config = dict(
    train_examples=72500,
    image_size=32,
    num_classes=[3, 3],
    hidden_act='relu',
    weight_standardization=False,
    padding_mode='reflect',
    depths=[3, 6, 6],
    stem='single',
    widths=[96, 192, 384],
    optimizer='muon',
    nesterov=True,
    adamw_lr_other_params=0.0026,
    max_grad_norm=0.5,
    sam_rho=0.05,
    batch_size=64,
)
Rows from block 11 of a small image classifier, named by matrix and row number. Rows with one number belong to one channel. Each number is 500 + 50 x the weight over its row's rms, rounded and kept within 0 to 999. All counts start at 0. Numbers have three digits each.
After each channel's rows are labels from the 100 images, of 14976, where the channel reaches its highest value: "strongest on" is what is common among them; "lies over" is the class under the peak. Only what is clearly more common there than usual is listed. The data: rendered roads seen from a driver's seat, with toy cars, trees and houses.
# c3: 3x3 conv (model.blocks.11.c3.weight, 384x384x3x3, each kernel summed), inputs 192-383
# c1: pointwise conv (model.blocks.11.c1.weight, 384x384x1x1), inputs 192-383

c3.86:483497548454502503437518453612512496461489493549539490511498504539448440458445524451552479454460462462455484619460469520531567587469461481466470547493414452479511504448553422486514523573533493496467492467547527487445488544475511547532474583513574509527534519525544416542495497563497512470551557485415490421423467491461517473466500468462417515451495516515527521453476456498528461430491614512509474538500569420511501379548485554539477500497449415548598523534380464457514487547453476449472482440437506458438537355482478528564567540532464534432511528491552498467516529534536500513
c1.86:595552495608417508557541533503502494597519425510527541472463534548442490540387484486491447550474512488471455537459564512539445507453466461513516493571464462454546465481465477451582481537503438439519476495508541495459467566457496491449522464595421475459526508518514424490554472562566500483526464479491543573520508465510533562478524428455535533487519491509472469461432476559423480483485527436499518607503557541461496470533508522527521452458556539460601415523564417547453463532458513421503486435454487438533503536449549483512491541483484508533517557460525423541563477462524496572
strongest on: vehicles: zero; bends right
lies over: road

c3.291:500483495494515470486493496552450523519515395523416484478459550379485505471546470444572503566464504513519490423478583502516487522555602484474610504507627459400500503473456450506464480523501491544511525494465467457505435500535495461490465551594473421472515495466415464398404502465364383521473450482370512517525504476485468377533461464565498412622406559506608449478464527436569502556515493695495398568483587427472564454500528512531484522557462494451515578469504500526615456489464514525554535528538549437526516564447518506474478443490494507473516522535490497536482520458444565604
c1.291:480554498510469445510490430567593492513490458457478566589568529489511484478546427416439533466507536481500490405512456514475468466537526509468527526579586468472477449456571389544480575526503556534493508552439454501578518479483526561493481529550448422504521406467441585451497505532513461456507506598198455555562504510543537484552469470524579528458434437520595408436535521467570508577506480534493549485544574497473473442397594434567491556511487526529442503485424416519527512460503506486467515451536498555469542540465437540431352429554430466511523489506444486469512494477448494503
strongest on: vehicles: zero
lies over: road

c3.193:576341601452511487500505464551495540582509421478471481523500504444452518583480506501593479486498513434433478513547565553495481514445488507503425543418444490522440463536471538460435454524522529638432481588465492550516554444504478433477522584561521501486547568471487454449531480584538488517524530518445512562541554587428468603457580504513560572591540536416401523551558468450591483545529536413508519615506515428483435494510524578462500648523438460491527489521496538485446478506534455493488563607540467404429472539458489482495508667527335516509538470471411507488500485560611448525
c1.193:480165482468553474561549556533464544549537474450481577486506463599488455476445523461552486466452525511566528462481569559487597518514470472501543534580584501425521457369528569503533433587525567514467465534470465520493457491371473512498587551507638542572572554574523624522491520543523517615538567509505456560492526517499526548429542545473593529471493535526470551567502586529488506467548439460459528612517506519501486541429514627525479528531536548516500477440477540517504499502544460529561574604495529506461506498451472528422447523525463487505492547453423514451434413525450521462
strongest on: vehicles: one
lies over: road

c3.54:610536562506509505562593465513581406496531491483488440470533561551482558599536605469521412496488491508535522473467551507468521475500544522489482504504473547558471526597480480539471484571539445509569468459566526551603558533474441433604540470614548470456528574527512472368491532515484518506449527577495483440479491451609474481575531551497467443471406418499536537548497501473546512458528513508537494434518534493515508502515499491543450480498488475513532432506511501525493512443460493593488476554529476466434483522512557471482514592523549569444503536535520532500471445506636560522
c1.54:546520514429511467496496443451591475400477514467563487387544547472478465535491543523492457601573477494485479511483531555474493522442536492524487573508520553502489521437477506532556555521551450527487513473497563544593497528480490499552458482487510520621552535487543514439486527490516460515520449536553505480514495565517494572480588514413538514497516540477429537426507515496512546509504523556559473503552589408485553507560522444470427536557512506477464491585512451516456508464488502480555385438507534523510533495503466552488530577483432603432453516541489568572508431459561498494
strongest on: bends left
lies over: verge

c3.57:446531589572483501541534504525582507532521536524532520502510406557585522480472525482489578492479386541541520428436532487488539505604492475555470507552427484589571540415583515491606433535467520478520514584517529537467549522459468496502579464585503471470464489464444499557469524504526456550448535451480445528545469431536492530508556602498361502468482532511499492601529438474467486397483450453481432546509526445509579579491498540611550490473507460556533546535515484495511517477452491441493546520495475509507515475479519528538424538530488605490530439462511439514490558474511446408
c1.57:509489468568490491508537545479568532450427523544523547500493502484519487485424497465469572497461506489424475498468542532501535506511482537499451533503548435476470485329520434513514519477512465451538508481479505439500551471506517444500453451582439472480478564535481458542522607546433486459515489451478469488535511508463563516545550465494511564536611513448581532520544440444515486472475538549551525508469590461513627511473496425426501398513469373443450483518520459541519451446459559509481532501522485504537490454518561582469539470529384540572515340441465506541473432473536453506
strongest on: bends left; vehicles: zero
lies over: road

c3.237:457516554555415514472553485483507552552532525488490526504422502480480523535406532466521507520585492458506541533580436520562538561553581396525521514501552475413549482637485445509567553572442533613515522602566522522471514452579381473505611624442537444550583475540542532464350466486418571491613525433512556432566532488558475463514519490526470445474502531492465511466525523457556517469548556447519510356496516482485487599545478439489532525521579574429521513524591427555489478445342503536517525489478502470556489518474453497543453581517458446650509621584454500546505439487596560494
c1.237:469483519445445507493573562521472586529670477457383538464467582488494469494494529434439536529492527494519484525366512493528555551524474279496502521525448487468537468490452457486524499569521541466550518484492456521544574390533488518528518563541479439514478527493506443555456525476468488524525531475516474552647611455534528496510530549512485524515469567536362485496491523514403489442520416402488453450566466483496556537474515519482505553543560537455404458542532432550468540570544518514530542415499553459447470487451568614445516420520482448483455540537494510512493372352526522547
strongest on: vehicles: two; bends left
lies over: truck; car

c3.101:512517554602511493516535512426467508487456464476529458458501473573477547515454421481453453565531464617571485623541439449516567445418483480519376408478414505476462468515502495517501464532492497499542384504464556504536411543466435514498523397558494512502492528584497388483529443453498478495370557558495517521446499508397497534480540448504399442519518467511425513534469433550512485528546470526505562450496355504467561468584462383406512548467451494616516429510429467495424541538479547531574517479518517459414448458551525498457472495503466598543487415452570530403486553400479507430
c1.101:558524548467562510468518548533540486439495475456434564434545470520509596438491440511512497441571493485568517564530385440539578518544508460380463435465469398444447488462553404440485526541399416432459496547462457455449431612482499502603574531415541492479504495507521530517499452395514524537508577454410446476485551509539446503510501518499528511522540530509521514532513559606582548500486425504470451463551520495493503552462455375544478523481557486554584536536602485522488415541590437490509527475498467452473382480415547544521397518503467493468527548476524498456513488489503466482
strongest on: vehicles: zero; bends right
lies over: road

c3.48:595547434441531517472510546493524408452454498493511554534481537574461484437490496578485529482479500516500463527576502413532445486477439477467552488473481566549454509471438565570628485607381558456514399545488503483479521399545504507517643481474469546483540560506499501494475542418505572474547462500479424486527498520385461517497452621528546514573516414485488543543465602422405447428443446564484450413578477567511398496555501494447508510453455513538517551399409416562473484515532400434513541506426487554497456598549489473497531540479458473426489625461468488409519576462310460574
c1.48:527489537511574517445483607390508413452568488524458523507468522544479557471475537479523472538462544450547486427512483467495465510502428571509627580480466443542488501510494523554504493557444523454477465483468566536472375485503552482458560507556438549516519523456492522504492601475407622483534510449429526435441557528497456390525479403478445462506530540537514504484494468495402476458588464490476478486455463542432443533532494523463485610509441577523478462526500431538510526511438406545458524442458519490591451503466466538524514575455575519444528517542468532515495479542502413508
strongest on: bends left; vehicles: two
lies over: truck

c3.216:475467524479494481531429480484543498517560532502512466520447430556528426420536520470497459492504443558476457377590468539468567404507550532507572529476503546442423488558425415473463526553550495516577488478488515479475416488455398485513491504502513471473493563464529498510502458470417553496480459440453475445522543496447517467498406557537426539423525531485450474422490535525439441544487562610469552525488397451491460442499504599476501464434548592406514566525658460429506488421448555508491531501532503465431466523466572502435596412506467473521463599530435472518490470465520524428
c1.216:470481459530498519413465545562497549473525542466493536486473445538475471299504500468552400442562477500513414369512534500443469453492566455514522554467508527549394474689520484448523483438555530518468495557478559484488441498504452516495550556507467488528470584468490520488556476461526526497479517467459434466472494540443498524586462430514565466491533454445455481518505537487495496471443483503397500555508430482520407423452557535443564544475627453409486488503632538438434513427553431496515500466467473514478442528490689411559495456487476516523470476466501475521487501438558594470
strongest on: vehicles: one; bends left
lies over: road

c3.73:452542554493408495535472486512508417547504459512546476482474493543508588445584437509469474449509484518655513488447444542446547435535531553558480603458472423552451534480454473528485487527574560452485468515484522436533517431521506526483566466513438441500520501460568424468491508550536588457530487575510480570441525505409459485529584460527422491373426491490475536456475444514478485522539543526488521412565530475473462534497486496470405507495565569530533501483438435485564534519400520503465455495523516582542568418563463495399420576520580426421460518454429538538506513460579423495
c1.73:419469502544420475456538466502477483453415467465485495425576455578510565489486485557581529505477446441492567501492557471473472483479531565545537538536569468547454483484462474442419438455565445541426496422576527404483494543549509447453500487593446531478559516571458452422425482492536483413426488523451498557410447544373528540539494552482490614508493478522478533454471430546517503516519487565473436470527551533500576590419586521503485529475501481475495515462501439513583554521516462445488429522522447524475493437563508418523449527500441429471501520506593482506546483448478439565
strongest on: bends left
lies over: verge

c3.239:459498550498535484499547542512494486476473495488469429503497511454406466480532491573519532432532477540500462512401563581512419551478490571490300542511585495639481497493514510487595544512505478578478524563505492481444535502521394549527601554500530502317541416479523502508440474440462402551506557389522529544517543545524547541567480459509483499568391488521466505449476513468480512453478557563469480371458477458511457603543522515484502483429519434489460471490517508563537452480542557490483462496474470429450487504468506535505369417475466511515473386540535464474494480431370494460
c1.239:595533435531451514465501595436523523406526496536513497526510459485455578497501507458458499468592522523455492600511564489454452488615542502507251511522486546449557503454478528552462528646483500507542483456514508519547544514499436493408529458502575491514533448466509555521393493482460392530474573546558431406453578550491498459495466496556376544545497505508475533517440586507484544482493539525479499485458552512539507476492485479461534551525501565516512517486462582415468504529458558511468525512465455553490565591412534486574517598454494464562426509481444525456481545516469392579
strongest on: vehicles: two; bends left
lies over: truck

c3.270:420498418499541503552531445451484465487496444493515530418465562446450475576438528561481505517475486454550495478540513517520491442425526513456471445455608435514448459521632525410479485505530487488487544469495503501477479607534506392512370526463448482367463535472474504590390516455453509543479589596462517483420451477392482601501532400528483488441433442525512531505506497585567519451484461382460518565417447545472516427485465397491467463575505433431293567587554491519423516514607507493479595468499496470509472449480468493533497492482489512537513418509483472574531432476403529459
c1.270:524460461520523525436472478452517504481558473475513531460526542425458511549467536539476418506438489478494477447446455521463451467516394732495542509531482563453498513494536400449486546511523510505410428460498526490424447548590543531438409510498488551479515518471517518458478488484514443473491467545460526521474543459482458546494422370490432482490483505526447586416490432498533524462464490478457559476513542624511474482488535553510434489539456462430478474555508553549487526600538478421447486564575608506646508426469454562494481472402491509517614518551455539521513504486429590537
strongest on: vehicles: two
lies over: car; truck

c3.91:565462470547589515533440477363499555486517500465540530492539439475493506531450503468485479515521510531387521573521487508439552479479423440494573501513525530465433500512459534591536488521519552469525500464481503541525502585451420548498520443578512553390505537556497589513550464490437454466531508585516467404456522497458451496473459503458475515521526516483468461479434420509527491442516459346494546536534508520468502592485496478464518427485454446485551465508608512367547468550469490507468508405568497511494469542483491480553445528526461526500521571543554464482522499488538523483
c1.91:513525599522448523566456487492461531466474547477535457400577427473526473417493511543470491487566480514433540551516423490497561470441490467522450528521554515441477510491452594553370474483459431465462583439547486483537458549440519507504511565556484529520492538468470528559520504482509444468467427523564559476509523507590510529502495507498494559471539507483426477477434486508549464549523396529461465539528473450439444564578505505641493484437433586446495526337504493421599476450585494469421483473468524558453457486466668574569493529463519416471467481534600529499470538427486434462
strongest on: vehicles: zero; bends left
lies over: road

c3.360:490439453339512510516488477490494488469557505467448496445522498407514503452581531538488449469511533457524527583397614610482483486533455445561530563464558562552456509468422503485500482456417594461526505368528547458482436507539473563497565458489486568418502493502601463445449502586463484496523504419499462453478508512487471520466440529519560446483480414542505453439456585491487458452525549473505453447478535493450384519530493549434458582466447431471448548514561497548494434548622508448462489494474507509490393617532415464477544490532488476470487397514516579477527603508558484550
c1.360:473515469395480510497457526510521463528524518551415507482441498475518634516498552422538536533456529484563551507467520543422531448542439509458578531441598420500536508447435535439523499453504495512494467416512535572472488522484572500536495493585461447502371451498551506519498471572506563452479568465477490474538492493441490470481571549533534551506509508538521543563469538431654499529526518533459370463518533482422450506513502504511447481502475442571405484494530592508493445528532389515499457466470507422479350502568551417446524552497504481553474398459558455530524476550532525484
strongest on: vehicles: zero
lies over: road